config.yaml
train_examples: 39062
n_mels: 64
tokenizer: "word"
encoder_kernel_size: 3
encoder_stem: "deep"
text_encoder_causal: true
text_encoder_activation: "gelu"
text_encoder_parallel_block: false
text_encoder_inner_norm: false
text_encoder_positions: "rope"
adamw_lr_other_params: 0.0011
weight_decay: 0.2
Rows from block 6 of the audio encoder, named by matrix and row number. Rows with one number belong to one channel. Each number is 500 + 25 x the weight over its row's rms, rounded and kept within 0 to 999. All counts start at 0. Numbers have three digits each.
# convs1: 3x3 conv, stride 2 (encoder.blocks.6.convs.1.weight, 256x256x3x3), inputs 72-95, a 3x3 kernel for each
# convs2: expand pointwise conv (encoder.blocks.6.convs.2.weight, 1024x256x1x1, transposed), outputs 615-819
convs1.151:500484471488504527519500500517507470521489504522531504521500473490500500424468443543528482483500464494504521536500500500500547479445510470501523520469500490515500500466510500526525500500488509469529508502439522506530540514474500500505473494519500500491500514481500536462473500545519503483544500500502467499478500500500516500499494500497503453534500480517549500523479500538466566532497501500454554500500504502493487458514526491500500487526478500483515474497500500500490511527508443510500500528502458500500500495480511500517478453503500500463500517504510500502523500470500458517491500522563500526530513528497502519485465500500500471497520563563500458
convs2.151:500501500467500500461500528550467458500468545500520500438512525500498478580539500500525541508471506493509534466542515467500480526532498547546500453493500500500509516476500522511468511500547529535500493533506523542490488527485549500471543488508500494450491493471511504454478460457487500551474500531553500500500501500509516500480500528482500500500521503504568467500539500533500539500578489504500463483529519500536474491500520483477510467492522474519491500457550502500513500500524446541500519508500546523452485500478500521487448500514453470455442456500587500500500528531529500473512500500500537500522532453500500504475
convs1.152:542500511486498511500525500520507488510464491440553500497470544475500500500519522527500513500513500500500500520504500519467447525500480522468500480501484480537513527505500552500477500505456500500500513508489466517500480478486463500531502539503517500450436507486502527513492522493471510442564532434528476495538500470521500500520500500492451500503451474500508511500516473500489540502497536529500513514501546544500479493487500489488490539472489506501477537524500462487491473527462495462514500500452518484500499481543488500508549500492536498463513534547500500500508445509510461511500519500500460520527500523505498485500500470500476471460462573492505473
convs2.152:510500518500500485566500500537484510513536465516492472476438500457518500469481486476500526500544427513471500511509514519448500500492450538500500500460500500493500482506556500500449500543519500511485516533500502518527500474527536500500475500497500469522500574488500500500512500500502500442500500500495500507470497535484500500500488524500551464546513459453494512452500500491509544545510492519573487475480492500473500500500497463500471500469488500482501500500517543485526500553463439430492498512520536500500500500438499546536485500530499443527493500500555481513523500531497477465500510487514500488525472452500521514516
convs1.153:477500549538522487500538500500549500483453482500464500500500477500500500500500500525502500457538526545527504500498514500500500465500430528500500497500500491500500478458500500508449474495534500500500483498500546463500490467514524462478496468500543563500500456499485512478470546497500506512500463500500460530500500500505500500537500471500549545494518448500462513441493540528526471500500500527520477503496500484554507500474466500500469468522457500478455484506551500545489569532500536528540503483492562513528500534517515500545469508500519525470500500477512500514484500560500526506515525500486500471500500529535500450500492564464555496500568500525540500
convs2.153:500569535519484500540471517454476567511541536530492500510500520442492500511477504544464476500510443511500451466501500492500469500479483500503518527473500522515538470466457526493496500492480508500469495527468454431519500489478500507500499510521461500500515525500529526500481500500496500500500500536497533500498455492500513533496437500498488464500521488500500510500477477485498504491476478500510500477490500477457526520500461541500505533485478500503512551500487511499491500500500512462543500500500505473500424498514500500478497522421504500500522500480567500479507460454500500500512504459458489443508457490501500476500
convs1.154:544457458460500522480531547500500515497538500491452479482478500497484522500539500501500467500472539530458455500500514466454505502513539519516555495475500456500538467501529514507486500526456500457500519507500509535487547480450467500507500500513499454459551520500484500500509465500481554535533500500538431514484500466500530545538497468500500500581505525487532503526478500500445500486470500510465500538518500557500485500530500522541524500500511500499513500490500500500490500500538500500556476500440515500533516500547476500505516480465500494458473525500509545500492469500500500533500505516479499500500475500478466495475526490491545527517487517495500535
convs2.154:478500515500500482448504460508500519500505500515500467461470452554500514473500500519449532531529500500536493540552543487537494524500498467500449516492519443500479504480476550472495528465500505521500500515486500489506487517533473500526490525495499489540514473500470506491481500466502438477523502563547500465517503513457457500485521475500459538504460494500523458472488478479525500500475504494484522506450475473488520488500500524473508500500494460555486500500500527500527486492500510500559548477500500521500500469491531500540500500543484474486500500498541500464500475483551514484500538516500516469500542530480558477476
convs1.155:519500499503489470523525496477463461479500484500560538500489458484527504481490500473468500520506504500482534500451529500481500467528500485442484500500477519505498500465523500509463513527514531507500533493501510519500473500557520501500526500500459500509566500518476487501500500500572483554527516484524505493479517500478518474500475547493500476500525489500500500496502475452493464449518500500456500500482540536534482508495486505500500492496543471454489532500552500500500459473500491500474510478500500462500500525456502466500496500500529524502500499439533459521483482505500499525500500500454500500459518500483480527539549500451500516508475480500434466
convs2.155:476500500500524504500527500500510504521529517500500513492500500543485500539584532542500477563500438522541497537496494475500500461500490512474500500522555569479500500516486500500477539500510485504502528500474517500500496490512459457513479592500500478500480494449470500514483497546500540478526464500487521489500509440500489515500475471480500453500494505500525500493505500500497500523512499500500500513544497467487500466508500475500500500512520498511500481507528509467569450500524525512473504488500529451480500500540467470519548485505483539500518500468490534515513500500455493547449500527500498500521527573539496465498
convs1.156:491500520477540500458500450529500532565504500500536521460491500500500457512512510486479500500522500508500518474512456459500500536505500500472500486500521500525442500500513489516515497524500500500480516500500535461536500553527500500500485506464467537485509501491500471536541507490508536500500491500497486500500509500476500480521511488508477514488500460466503536468500500480493493467492518520450541540511459500516488472521473472460500508501486489500500500526456498500500515500500533505467500470516477474456546564579500526478499482489474489539472500451500503441500491500464500500516530470500512568500464511504491444513605555568486500534463493466470554
convs2.156:500511500536500523531500552503487500494500500500441492474525498500521500426509500500500457500479480509485529491508472477513500522554541518513517519542517500534525558500476477500485577500541500526534500578555434507537500500500500472521506500500500522501500508562500500489500517500514512507506504517496475500494515519500491464500518544533500462500500519493531534461485506500478511552500544455500488542522496500500505500553500500490494500500500563528500500500500514500465500545500467524538500519517498500529487518478539522557479500500542522478500525500488502500584530469526513500496512490550500477496532500511500519538
convs1.157:553483495456521532474535484475502483480485525527500432444486523500509500493482516500540500500500487491500485503504500500488473500500500500487473510519498496458456500513494500546525488516500500473536510486551486500500526499470537500481529500500543486446461530446529554469538483470481500522478557500467500476500514500500511511502500486479520493495528447527480530520500491472525500507500500500500461470544500500501500500500470495507484495500500504500474500509477530441497440500515500507533513500461514548503476480501457504470471496500500503528500491500530512469500496454500500495479500540461469510500500505500535496489487463500494475500500513494536514
convs2.157:545500530450546480496500500500500505483500500472479535456513500490500534456545509476557500489536593528500489471500551481500486564437508500550513500482500500521469500535489502500504522469500491500501493527544467506460482479500489480530521506477500516453517496500423500500500443500517508514500532481500500515500500500530497461492438507500509500500500500500500527516500500531500500493518511500507547521488536500508490500464555506499483517517546471500538537507500481500456492523530500505528477513500481466476536500463487470500470466500516483438492500539500462472529500534500500459507500502524500500555452446500500514500
convs1.158:500456505500500462542553494480487458549456500526500457496464489514500506500500535509500438506500479500500477500515500468509522500501506500441500500508500516508494460502500507476508500504500485500500500529500484500455485500517535500500514475500497482500515504493445544559522539500565491487527510440491512516473521500532500500462500475500500495526531526500485516500464500448500505504500500498554571499500500500475472512511551504536517489500500500500505500500533500448488500516500500549500470512500502490500532480532555500450500449500473462495464474500500487468463491489486543500527444500515526513500499532521500500500545504500500485500500516469500518
convs2.158:500500469504498477500500479500533460500500469500500538526500463500513500488451482512500528455543500536500495500510513500506500500500498500469516500500464472520500404545483500463497486511488529520424516444552466504500529461574463478518551486474500500500477500500500506448500471435500527500503500500500500500500435463500481500532455500500471553514522476475485475472525482533443500455531500479500497520485465479500492487549516501500501475491500467494505509483531499466500500505495539500500557527505500429500500485500500435494500512470478500504527485482500516451500522460456500500447506500513461500486526500486500519500
convs1.159:482472533518500500577481440464550481513468512493500500517529500500495506500495532500495453502500537500500513495500535517525523500542500518450500500527475500518500477475538491475500511481505508530483508487515500443500548524518500543500500500511479503446466500489463500519482474500548495516500500500496500490500493500490549518522488518500500530523500500500516500465513508500476472518490500500526473500500480426475436519527444500548475503481498483462481500497552501494509545511452525483454468518465500497474536504510500462500490500511500514500488562455520500500500497500524452558479539515474489510485557500465518484500477533500452564487484540500562500
convs2.159:500500500527533500510513500487500519480500520515500500500441500500500499500513500483500492482528511462477450512463527500498497500504487445505500488513520500500500500472501500485467466500500504553550500470484573449524489474512514500480487472543473524501485562451525506536473500521483534486500512583503500492473469539474561500500500498525500496500525533472494500521504492523500500549500479483542518513539508471500504513500468470500469501567500464500480554473500530528478508550482500538472462500496479501500489500513524468481466530466461506481549478515525552475500547500477500484525456496501447513490506518531513528536
convs1.160:548500477430500545438512445501500491500473500498443418500500477470479466500490502500441500500482469500500497500482500468500500489514539479496535523509500537538479510500500544475491500551537500485534500522521487500500534475514500500496530500500500508464463491464462559458515492500492468460500533500468525477500511433504475477500465473511469500496500487487483475500477485475500500551518498464459533500495500515519500511521500479500435516454484503500496536510511543500470518484500500447524504500529440491507518481500475475500511469500539473505500500549500474491513467476483520500514535469464463464500486464500458488500455500476500500524511520542479500
convs2.160:455547509541484484523530503465541500561470500458452500459464505479479519500452499486522539514505436490471534479456582500500517500498500500486500474506476482500543468461500500492500550500534516508508470500466502487486500458451514478514500521500520500556476487515500541534473488522500488491539478465505490513492482481502500500486506488500497500455487500500515487461462468504529535500486489489530512521450477465469502486454500493560500527494500500500525473466525480521458464439495506475516500520500500504500530500512531500493488526500499555472518506528494438484501500467502500479547488500500500511500488467500521537523
convs1.161:465482500542500498495548481509500493500500500458493465533500481500500500528507475490500517525514488500500500504468484500453515554550493525500500466499481469475449542538500479480582500500478500500513500500492513451500500497518462478468500500500518500527473476478500500450500487500489500523535517481500483461507533470500496524460501475485513504500500507500500500500500518534532540500492500549500500460500525455521441559488526520474533500476477516542462500495516506498505500459548500500500539488505500493484500519502495500500479500500485490521500534510476500500513507500531538491500518490486500500500502457500495462500447500500525500460500541548452497
convs2.161:518512501500500500476506499529500509500487561500466465504415481473500500500510500500520525535524500478537520500543500500481500462504500534500524500563530568526500500537487563513500500456500518568503500500500528516491477470534500500500470494500522489524530500500500500440500500481500466543568501479525500500464481500528500500523482469538474490500500483501500500500498500471500529531500510548506453500558449490552531480507500466540500500565492536483500460565520466454541444535541500476502528503558500476512478500505511451500511500518508479545471480499533520558500506476525465478491512525500489500477485521500500500490
convs1.162:500497541500500535535479559502495452515492494527500477524500500500525493503530500525508500517500507481534500473517538475467529500557500467525520510463517453509490521500459559482525546513488497500535507509494500500556511482508500491500449506495500524529546492472497500485516501461493500526529516500497490498500500500500498498500500544500519541505514492500492480460505498520467500532497500514499500471527537500500549500514489500507500493527481466515491481456526500500500480486500486500500500480495464493534500540483500478500500529500524490500529439535492564500500554405507442514463539471500483520486517498473500531492500500430549500500544511507500500
convs2.162:495469506500501511500477496502519541474500500500482468465500500500463499457500500500491527500499500500502508514483428472474506514503500448480482500500542455485500468508480535477529516513500526520500500500500525480472500481535459516500485500548500500504500487471477461500546466500500500500500458500514541517503490500493500489512474500500531507489490512494500500485452500500503503515488490466483503493460534500498458478480521476500481500462500500475538500536500544492457500477484465500534507530500518553521506500500569505472500500497565476503523473474483510500512514430486500500523551500500500510489500471477488500500
convs1.163:494500500470446486508478496448486570489500510524525500487498500492504514472514478500501486510500500492465500500500476462449481500532500500469500500482504519515509500496500507498450474502421533484438500501500517494511514508486489477485495530500500500505500485469500454469500525506539479496500536500539545556461438500500500500493500561555500500460481500501496531500521514550508515495480493534514524474532518482497500500500500500523506500507464479500474500500468500421534518500485564544505500502553541486500444510500527500500540539480460500527523487528500538461505495500507490500500500500500449500472537497489506495542453507500515487479574493469487544
convs2.163:451492500476529500508550487516500525485489492515500500500500461458450475500500545470453537500500504500500450509500444494500500523459474500522533494566549546480488500536526500534531500492500500500500500443527521514530511532586460527527453515490453549520541468496540507500500541500525545500500485500487533502500453489521500501532500454502545501446500473500490493500500440506568495500500500482545536461500500500494537510500494452508439488500486500500530497486523518545544500500497500482500519544526500520495443547494485500500500475436500448500500500500491457511500500436534515472503390523500500463490504500492472490513
convs1.164:538474480554494509466487494547500500484500508500495500428526470500480500552500481500536537483500524495514510497459500472500452489500559536520506500440500524500500470500480474508518482500500500500545468524500508503459506500500484494515515536500515500484576518500519519466506500500509500477500479500500487500500484486500500486500479491525500524537495500532514477504463459507455500488547484488512498473548500517546481500517509519500522510458499500462500500500498535500500452526543547479500521477536538452578511500454476500500491481467530487500508453490495539451507500539453518512506483456507528472494500513500500506500500477534493525523500500495500536
convs2.164:519500458476470537503500500500500500510522492510497500483500500508491506533445500457514483474492540529500500477555500511493538557549476452517457546521500500500500500530500500475502514470475500475500518458500521500500488500500455482480500536500500512509535469492500500500500500503534500466531500509500507500511524490482467502513517519421519435536469500515500512446515500461520459500483524486495492452529500523512500472459542500500503516461466500500479452483536503458518509477500508511500524463500500542451500500517500500490506467533471463500505492500440500477561500500479500520486471514479514489521500534500500500452
convs1.165:453521509548479462519469500500483496516464458427517529500526532497457531570531528540480515496500500476544469459514520488518548544494471500473464499479480449468473530547542493522500531500488500500497500500538472470478506450457476481517478519539571546512552470493521510466542478511535532500547490455457506462551500500481500514491500500556500500500500500500500430500500479500483500455500479500492531525501500540500470463461465493500497501492523500496471498500500500500500498500500548487535498517476488545500491528519525500477500500500478532500500469517500462513530500500500491500567500500487539485524500500467528500519522500488451477487542500482500434
convs2.165:500548521520500500500453467464518520502489500532531490465467480500500500500469436500500561457534537529500500499500481420522475539521500500534478499499500508489500532517519578506488500500520500553499500521499482500512523510445548495487484547500533560542475500500545485493500518516484528534474465498516493492500500500527464517473503464520489492502540512500513500486491500481477510488482464472500500523486468500500479484486500506500500489482500462500449500514505526500489503538509464533519500500487500500500470519517500500507526458456500500500500496486504475500511500500547500523500462500500555508470527525461500458472
convs1.166:561539437500512551509509445500469476483500482485499499526500531549489500552461477529488500500500495500454504517500479483500470484500500500535500510514472500500500480484500481538463479479510492500500461500536486520500494516500528500450540498490502527515500525487553498541525500456507500465500482469518493500500469500524500500529542501505498500527496460515486567500500560519458480467521526501499561468492511517520506520464500500500462500479521500536508500508498500500529528537545542551534500500500500500500512499500500465503505457437500528500483500500515500454536476500514476531500500500487500535498511500500514543508522500535472512536431485448500540
convs2.166:500517500500500536500498502505500500482504547457510485500500460510500500525461456494502481543509500500500490486508500489554509500500500500498477500469500468500500500478545499506491541500526500500482500425519519463500526504529500500457432522500478494500483540476500559508485481465500472493518512500470478492466514514493473500500465500500500461500498498482520520500500518545532490545500512569494500500513458478498500489540548500500530500518500528518488500447483495554492500500496486500514530500449482489500502500505500500511486559500466500500528493513488480500491527562522475456462534500534500500505452500500530473501
convs1.167:545520456500476501483456500500513444460539502502497505500522530534513509473500460481467506516500500500500431472535474485490543500496486500524489500500535502454453500500484500529510467472500543498476487500510505498500488548500463490499450496524481506496509454471531507470500444471506500566534475500464485500510500500510529500520500472503500500534422576500500500509496496523500500523476523498465566530500498471480462508500506523530502452500500475515531525500536500521500500500542488485500498468564517496458500530528551500500457500500456502455500458500500500521493508463500500516454563518533465496511540500464544532486550516500554500500534435500514500
convs2.167:517523478500540463465488510500450449500463494498500456529500489500479500500553494500505569482533476496490499478462482560500506493473472524485473468481500461517500500482489548477504526500522468502508533503491500496476538500522500490509469500505504500465496531500477480459568540500462503500485526501496552486504522500541482500500490451564477500499500443462518524456451532489500484456500500587481510563543505550460552495444514500497500463500505529500500530487500546493493515500500482462437544500506502500510496459500500503580500498484492500551558500500479500500509500430445500490535492500515500532462487542477524453500
convs1.168:483500453498481494500543500518500512469500513462496495481474507490500477500543478500513534522475446517500523500523482500535523500468482500486500500501485500534500500500486468526500524469475465500500506530479517500500446519461568535526534513498483518586534460526474500511463539540500500485500465451527470500504488545433510515500480529488461500463500526500547500540548500500539502476491500456492500478550515509500526484500504484490501521513521440505515504504501494524500507501447483424513472528500500480500497503519508500546464532500526498491529500560501520500462500511518518563532469527500500557436516500500500508503500473471569530532500572489483520
convs2.168:512540465528500460468500500506486471520500516553520519464494500474460500489475500550529523514500465485500500480505526512466500519539475460514500500478521500502500500500497500500524507558496508501500458491500500508480535507479507491479527499528480503469453447456500500550497500495513494500497500527520500490486505490505500500500488500523505494500505500500463500506475442470489500463468517538523540500500459453521500464455487496509500500477501500507464518515469560515534456494500447500514500502440500500545514506514500500523483485468480462500500468500500562500500530493473500500500500453522500500483455503550500503512
convs1.169:500499505528469500530500500474470552498482476525555503495469500521500537471542441467461500462500521525500519521512560509487500500500471514500500500515501500455500526500484482524496500510500483537478500535422500500520497500491471454500500522458513554500500500481540500498542449494500535474499500500500500534474484486512500447605526500494500486500442517529496483484461500500497511520492473500500500500495500500500459500551482515452506531509452506500484500514477500559522472500482483500500455544500522500505534515527482500500500523500520500470500500476500500513470500449500502500509500526536500474476496500500471487477500545526500511502493500560421550
convs2.169:540485511538500480475500500469467500492535473500500448463500509500500542500530500500480486500507509505527477500500500500433483500500497470441500472501500514522500450484492477488500483500528522512500476500533491504484456500500445460506460460500499481500468500500487500500551495502500487470485500443500502473500492501488515484464430488501530500516470520559476480480500568547504510563500475467500500500508544474482509500494500500494479491507488500472437494468452500500500500500513505500492510515524500500532500500498500544470535500500470500500500540538515472490448492476527493500476500508531500500498451517484465523432
convs1.170:500500500499532500461533500449483473500500484465488500500490490462521500499489500494500500518500527500502485460485455489532500485508504583471542500500500458517500473472500500498500500509474500540445448457560514508428543514500500500474500512511471478499506507500492449481500512495492532500500506520505529548519523500500500473488484495451516500561500530461500448487500518500473463500500497500511447500498525499518500500536561480463499521454487500466491494456455546502536500492543404500462500472540500500492492474449405580506550500500498527500475496517500500481477543459500493516500450452500500500492500526505500500498532568449500488523500477477526556
convs2.170:494442494501500491500551500500494466452470500482529500555528500500500480539500526513500485500520475416511579474516551538526474500525446500500471459500543500458516505484510478546500503500538500478500516500450500488547492515504500532509505469516490500492498500500500515547500500525584500480500448528538511500494558485492483515520570514506500535567500544476500500500556484500542500500457500500431441465468535538550500498535515489474500534500510532523456498528513511504452500500500475489466500488522516500487476500492501538480500478540500500482484475521514495471500510473567534500500479501488537451490500505481503492500
convs1.171:447472490466461500573532518500500504486500500500516500501500544510531500473490500522495477500480500500476508538538500474495500500513494500507483500500500500500473468500481469513483543499533518490472457504462500465500509556500507536517480500477500552500500500482495514503500531481500500500473504520515538497440500527500500475500536500448469472478507500500500500500500514516500536500506462521528507467504482528515500500493500454515454500500539473510500530525442500500555500500500454474471500459491500500485439540466473500490485500500500528500478500484500526464476500496480538500459500470500500526528500506476545500500524533499533500436500521555500500
convs2.171:504500542509509490442516434465483471529557500500439500500470493500540500499472443548473484466527500457514500517527500439518494501490500500500472514567500500549464500500500496466528500500500528485500495506534562502486490485471500464500518500500528506510488469500498526524535473500476503473500521500500500500551516468502490476500500436500500500500500548517495490471514513470462514500500500555527534500494500500500454506471476500485518475492465481500491500500449547500538486500462523540500532500472480468500504500500456525500483500500500535468476500500524529480484473518492566500512500475526500448522498500480509533500
convs1.172:546499500481500438500426500500551518508541535500500515493475486516460500527530500515536500500500517500472525503481523500500490520500519511500468543478500518500500526466542504501478511509460503482500500509533523500497499500500493500554512500531520500493501500500499517451466536547500544476515450500508512482540493516460508500552500497504481483444467500500500487532452467528500525500489500518500510475523480500465500493531499494502529465463500500521404500514500500516467500522500507511506546559500500500479500426484558452560463500513474500520502500534489492500543450472532506500493500452482504514498518485481480530498478494553511520501500511463481500
convs2.172:504500500500454462500493500548458472534463507500500507500535500518457500484527500527476486500503514504500500484515535500484500500500512486500509507500500467564515561552500490537500546500522500492460500493504528524457518500508500528521536500500500500474508500488489565508500526475451531418500500523540525517529500500500474519500489559500508500500562492500487504500468500497508498500500500540513543500461470470461500500495458500500500500502510463500446507524533505500469514474544500443484459510415500478509500500446451500500505496472500443500480500500512515519514500453500500500500500525544500468534476500545515548500
convs1.173:542496515500500500440499507483506502492500500500500522535500532497487500471530500479481500500500463500522520453524504482500510500476485529520500525546488490452474517477500474432499525573500503491500500524500494501500468482483500500476455562500533489500449500530496500500500500451500500531500523499500500470500489503500500500500523500500538461484451495478500518531518500521484512500500485500526500500506548500500500500506467503500518528594471500527500480474519500560512491505514471483500512500500500484576519500422511525526476462557526500500562521500553492533486517462521500502519473537493513500518500525500456500500562476520495500500500500510491500
convs2.173:508408491485550500500491491481443560497504500501502541471515449511500510526479468496509500454500483500469503482500493447476484500494486528541537526500522465460458464500536500503500500475500493484486467480536500562500491500476498480459500500547481500486522474490477478498507507518526500524535514454496495523524492500452497505551498500561500500480447500482428500500500526498500512495478529469500500500500539493487500500500537533521500468521512500523500488464500475479479492500500521500531495499500548485500609522500516500500509493500500500474500513500505504500513480503549537460495531455500494530477500500500512500504
convs1.174:448525535499492517424500544490517463500455526484500500519518500417500492500534461500500430500478518500460563519501500500474508475498470465485500484509497472522500471570500525470500474456505478521520500538500500467502519500500518482500496468472500500444526471491547573419470465500500500497519517449500498492506515500502527530463486518500506472500500509521476478496517500500517503500521500500472500500500544538500458500512500455485502452495473500500485562455473452500493438536533528500500517489500500472532500538500547512471509483500498500533496500500500540493493500485490498450460549500485500510500510485477500481500500554500500506469496500530428500
convs2.174:500497503500500500500482530500459520538528454488523500529500531566485497500500500466512502507549500507536473500514453524489474512500479487472555484474475489492497500500485506490500500495557480466500548540526500483546500500504500540497500538518493479486500514523487479525477535468500485490500483518500508496455503474500500500500475500494459462555470500512500500500500500500506474529500438535500500500545471500500455483467460516485476455491467500514500500503500508524558528486475544500500511549485500484500491462500504515497474500524545561497499458459533569500478472518509473534557500523486466513494502519504487500541
convs1.175:523494458478484520436573476500477515500505531497484472508500536474502437500494472479500500553500523531525500531538459500500465496524514500461479554500439482527500499518516500483500500489500468518561496468438500500557521500500478534500439467500495475529488505491473470496505500500537440486471491500540513500484500500480514506472500500500500513509500483500500512500482440487478531467500500500500545500478498500508457520507500523469518466487509508506500483500529517507474456500500500500569469500481472478509531502465494482500474527542500490510477500535478556500543444500477500500524454500510531557489500535486514486469521500492517500500481474522520500
convs2.175:500445498474500479500500511472500530550536512537500448500502500503545500487496506500562500500527553500507500488516524560476500536515544500517435455457500500502500471569532500484446500458500500521460500500478484472524524513489484500479467500500497431503511500500514511511500500500485540511508500500500472500463513495526500548500538500540500514471457477477500478473469519534489519537500527536454553549536500488447500439505520500500500500515471500500523471529516519500482481555481500487501500496500500500453513500504541500488486485500462504477543500500547514500500500509500500500542554500500492540488500500500547481470
convs1.176:512500538489506455474500490500512542511530500500457483545550547526492466531505538500514500480453500544488510500500449500496536579500519500500500515500459500454504500507567534500500497500509513520500500485500514500514487500500536500514552500500524511506592481477500545500474489500475460487517524531550500500521505490475500517499500500515500499496492533553515529520494500455500497500500500500456541500531535496500509465491524441500500471461500506511521497500466482501495477465475469500530529500522500485499500509533500500518490505500500500516500500500500500511465500482500559525500500500459492518471535448500487475527554542515484524496542563482487450
convs2.176:500500506525500498460531500490481500500512500500532563500464517500492476445485584500501513455479500437500521500479477476500533478500500539492489478500509482500500413517500466485500453509500528497499500514500459532500535500446476516500461500529508500482504483483478477500485513483520482495500507507500551539486500514496485465485484479524500500535487488500500500493542490451469500533525500471500454500500500487497560507498523532481470490500480500493446500500510478500470533500479483462506468514500500499501500481500498548500500529500470543487509481563537487502506508482498500500454500531524532513506500472468517520446
convs1.177:513498514481484500500511545519508463493493467482502552469471500550471500566491500497510500476475559450536472480500488500533538479487506560500526543503474480488461475475475500500500561525500454513519528537456461500498483452500488521452501500482477500535500500504522537448525473466500461537491500498528473500497468510464482500500470591456541500452500500505495477508479500510504446475500552543500495500500500468500506521529498479496517500463500463476500500533539492522529522473500500451499509500500464473500514536533523516485523489500500519500508493518500500486454489480500502525506500531500476462516459494500514490500549500524474578500483490451500519
convs2.177:484500521538531569500478496518500515482483453500500512500478500500466499469523530480504579485500498491466503500500463500506484504440501493480500500454502500495519496469500517513528448531500500502478490500500500500502529500500500532510481563519477500552513500500490500457500574475527466500516527521507551487470524496469470525500500536425500500455464532500588527500492500500522479472500462500500517500504507500530500491472500554499512500487500532500500500544486474535500500435456497500500500505534500500500497500542537500555463542500491536506500477475504500504500486517500500506518545493500538498459501525541500506514
convs1.178:491480456504490532500500518517500525483515480500541521500500472473500500500471500532526466500469524520562500523500509563500492483500500539461507493451500496509434500484500471500467463498515461505500500517430480500546500507446450500539480542546500500500500489512500474504501527483476496503500500513511534516500500534500500490499492500503500494500528510517498541500526487491500529502500485500500474483495487500500521500500475500496481472497514500532500523500515546500488463480466494487489500500500527500500500500500500549471478543511539500516512500515515500500496541467473543500500464530509500500487448486500489500500508460510454493500484457500461500
convs2.178:500500500521467459456499502500494500500455483481500479486505507534509500500482487527474494507526511463496500512500502500465516491472500501479480486440515500500477500506448557451505526548499500586525474468565524470443469500500492500482500455441547466501500510423500500500495500530481452493503549473505500500516497529500477500525500500500420506500508496525500500500500483500500475500500480506500480500500521500521548509500512471483476488428466489460479537491527552441483445506500489505509500500477514485500474530509500488464500521500545526502500492500489474512500440520500538500454521457495478504500500476500468544524
convs1.179:538476500500511491460500465521478557534495500545475500539500461491497500534508476510540479480472476484472500504523505538554480500512471493523500447482518500535519509492481486540500462483500474456509500521494500495529512500460500500457500529509524500522492500500452484505500542489491500500545456511507482543521500500500521485503500518530509493555500500500528573500479500481465469482515524484475522500478546500499500494463517456474500491530484526490530527466500500523514500500515470464457453500485491479492481547495500489500562465500500498452500500500500510500500500461478557473499506547510500498500500539500500480500485461508500486500537500500500534
convs2.179:500495500482473463500468492464500446506499513468515500494475493500500500543500521454500506476500500486495521508475466541462519554479520500500552463511480480500471501500490500500500492460518500500500464534500499471479531471456437500486517527500541500500535521531468500500500497480515500507477500492536500482482492538506457500500476496500500496492494457520500500500524461517500435551455441500500459469549500500548526500500518500505500567500500500500527442550500505500533500486532500500473500500487500515500491459482500492519546500481500481526526498524500472500500474500497500500489497500500494534500500521478482500461
convs1.180:488500517518550449500512500500510500483561500486464500462524507500500500543503500543531504461515529533494506473481500514495448500544528537495509484491491480500500479445506485498531515532525500494500537460473500499499506502537452490500500519480520505474444500500537484440511470492457500500510500447545500485500527482492485463490500476522500477490500500426500511512500471500500500532460500516500500500500480500484519502500449531500460548547503500480485485500500517500500500503532469536500428515500523531508500500441579519501519500524504537460500500483500520496500495463509489459500500500534500523507500517463524469499500507471526466535500573489500476
convs2.180:528481493500507500494474490483489519578500477530518548500521459473443501500518492491497500500500449515500500500500488480524539500473491516504548485478478495432501530490435482486490504500500487500481461500524500538445498500500541515535487462520500500534474500512483449507506500495520461463500500486506500473500504561489499501500540458465524500500540500479500500451498485459512500479500515452500531527495500500531500552466500500497500510478500500500500482509474471500522500484540500489496508511574471459500528475472549525468530485498500498500491511464490463524558500491482500508500509518482446547500513500500477499508
convs1.181:538534446547470500500486508500500506528500500500474524477480462500484500502500477414500470514500450566500500539499523478453470495504512538532497449548471500500475500472501500514500483502536500500500520500475534528494479521500527500500549500500477525513545500500500500472489460489500500468500458500487499515521500500498472509500500500468501500504492492470500526515488500517485456549526523500469500496500500500517508513480508480500511560466528506436500500503500480500541514500500500438491500500476485464500538500500545500520574521500500473457466548462500521500500453481508530500500443540467520445484500500475496500511484537513500500482500500500499515
convs2.181:500527474476500486488485520500441500452500489520500507505500525500500509484500500500500518474569459483495471454484491483477472500539563500498500518514525506561479500472526463500525500454479481429481500529508519497500480525500523489500555510509486473432500480500500510500519490500523550500538497535500556511500533500500468500525500459492502499500453517478500500522491500500500500500508480558500500526540464468480447464470475535500500487541500492560494473524500539500528559464518487514452450532502500537510454500500522462503500500484554555500542526486486474521503571508500534481443500474500504457514557481482500500524
convs1.182:513525481522500530501512543535504484529472500500500485487513500500500500517497522513500464493500500500463493512516500530459478510451500476508533497479489503510499537500500459495500465478531486500500500500500475506521530500483500477473511500504484488501470500530431484554502503466547522462556497500478513508485500500500500500509490491518500500510550455532497490528467500500500500502506528481500512500480500500500480500500500500497461524488475504474473540482489500470500513475538501500533529536496500462497477514504476496500468500544495494562500500521500500492500561500500523500476500500500520469487519467506459504503500450484503489516500500500516463
convs2.182:500540494500524471539500515526500467512509500500512500522460500500514500500500500500500500449500502497500468500477484522500500500500510500500500477511526500476500500472467562489498500511500484500462500444527543535500477465531500524500560500543451482500517489525471482471545500485474486486526486550515500500508464500444440500506500506453522500493514483500529480497458497500474500500467498500540519500500495529515503550487508487479500500591532529500500547549500500531524500520450524497438500500467541500500513500525498505523494500500536522436491480521500520500545494500509500500500500500477532481500434492500500490500
convs1.183:509528498482496496500540491487513546519452500486500475500500522505511499500493500523518462500500500473513500471493483498491429500522500519497459528507480519500500500503531527500500539514485500450548500500500472465513475533500481496515500510500472503518511454500508470487484475500500528500468470467485502500500500486498517514473491459500500500500548502511507517481502445488500488494500524500500500532452500505500516522449492546529467543551461534471485486473513500529503583500482515507500508470525479539514527511481500503500475500557481515515547512500500500524466538416499451506494527500500486444480477506513500499509516500500493467541490500444500518
convs2.183:500463500482476521503518526462514539537479500500514500527490427500466517496486531515524516466550500495545498506524517500461505496500471521524560483500500500488527475476475526498500476500476525474527500473501494552537500476500500500524578464500500510500497544509512545511500586523488500500505515467527526468477500464507486526506480539500496557490535539453501495553496467477464500506500500496483516509491526531500474500500500486500500509481484514561512500533446484455500500437554511528517523500500469521512479518470500473500521500500552464526500502477500523454470500500500500550500455524523528470500511461536500516522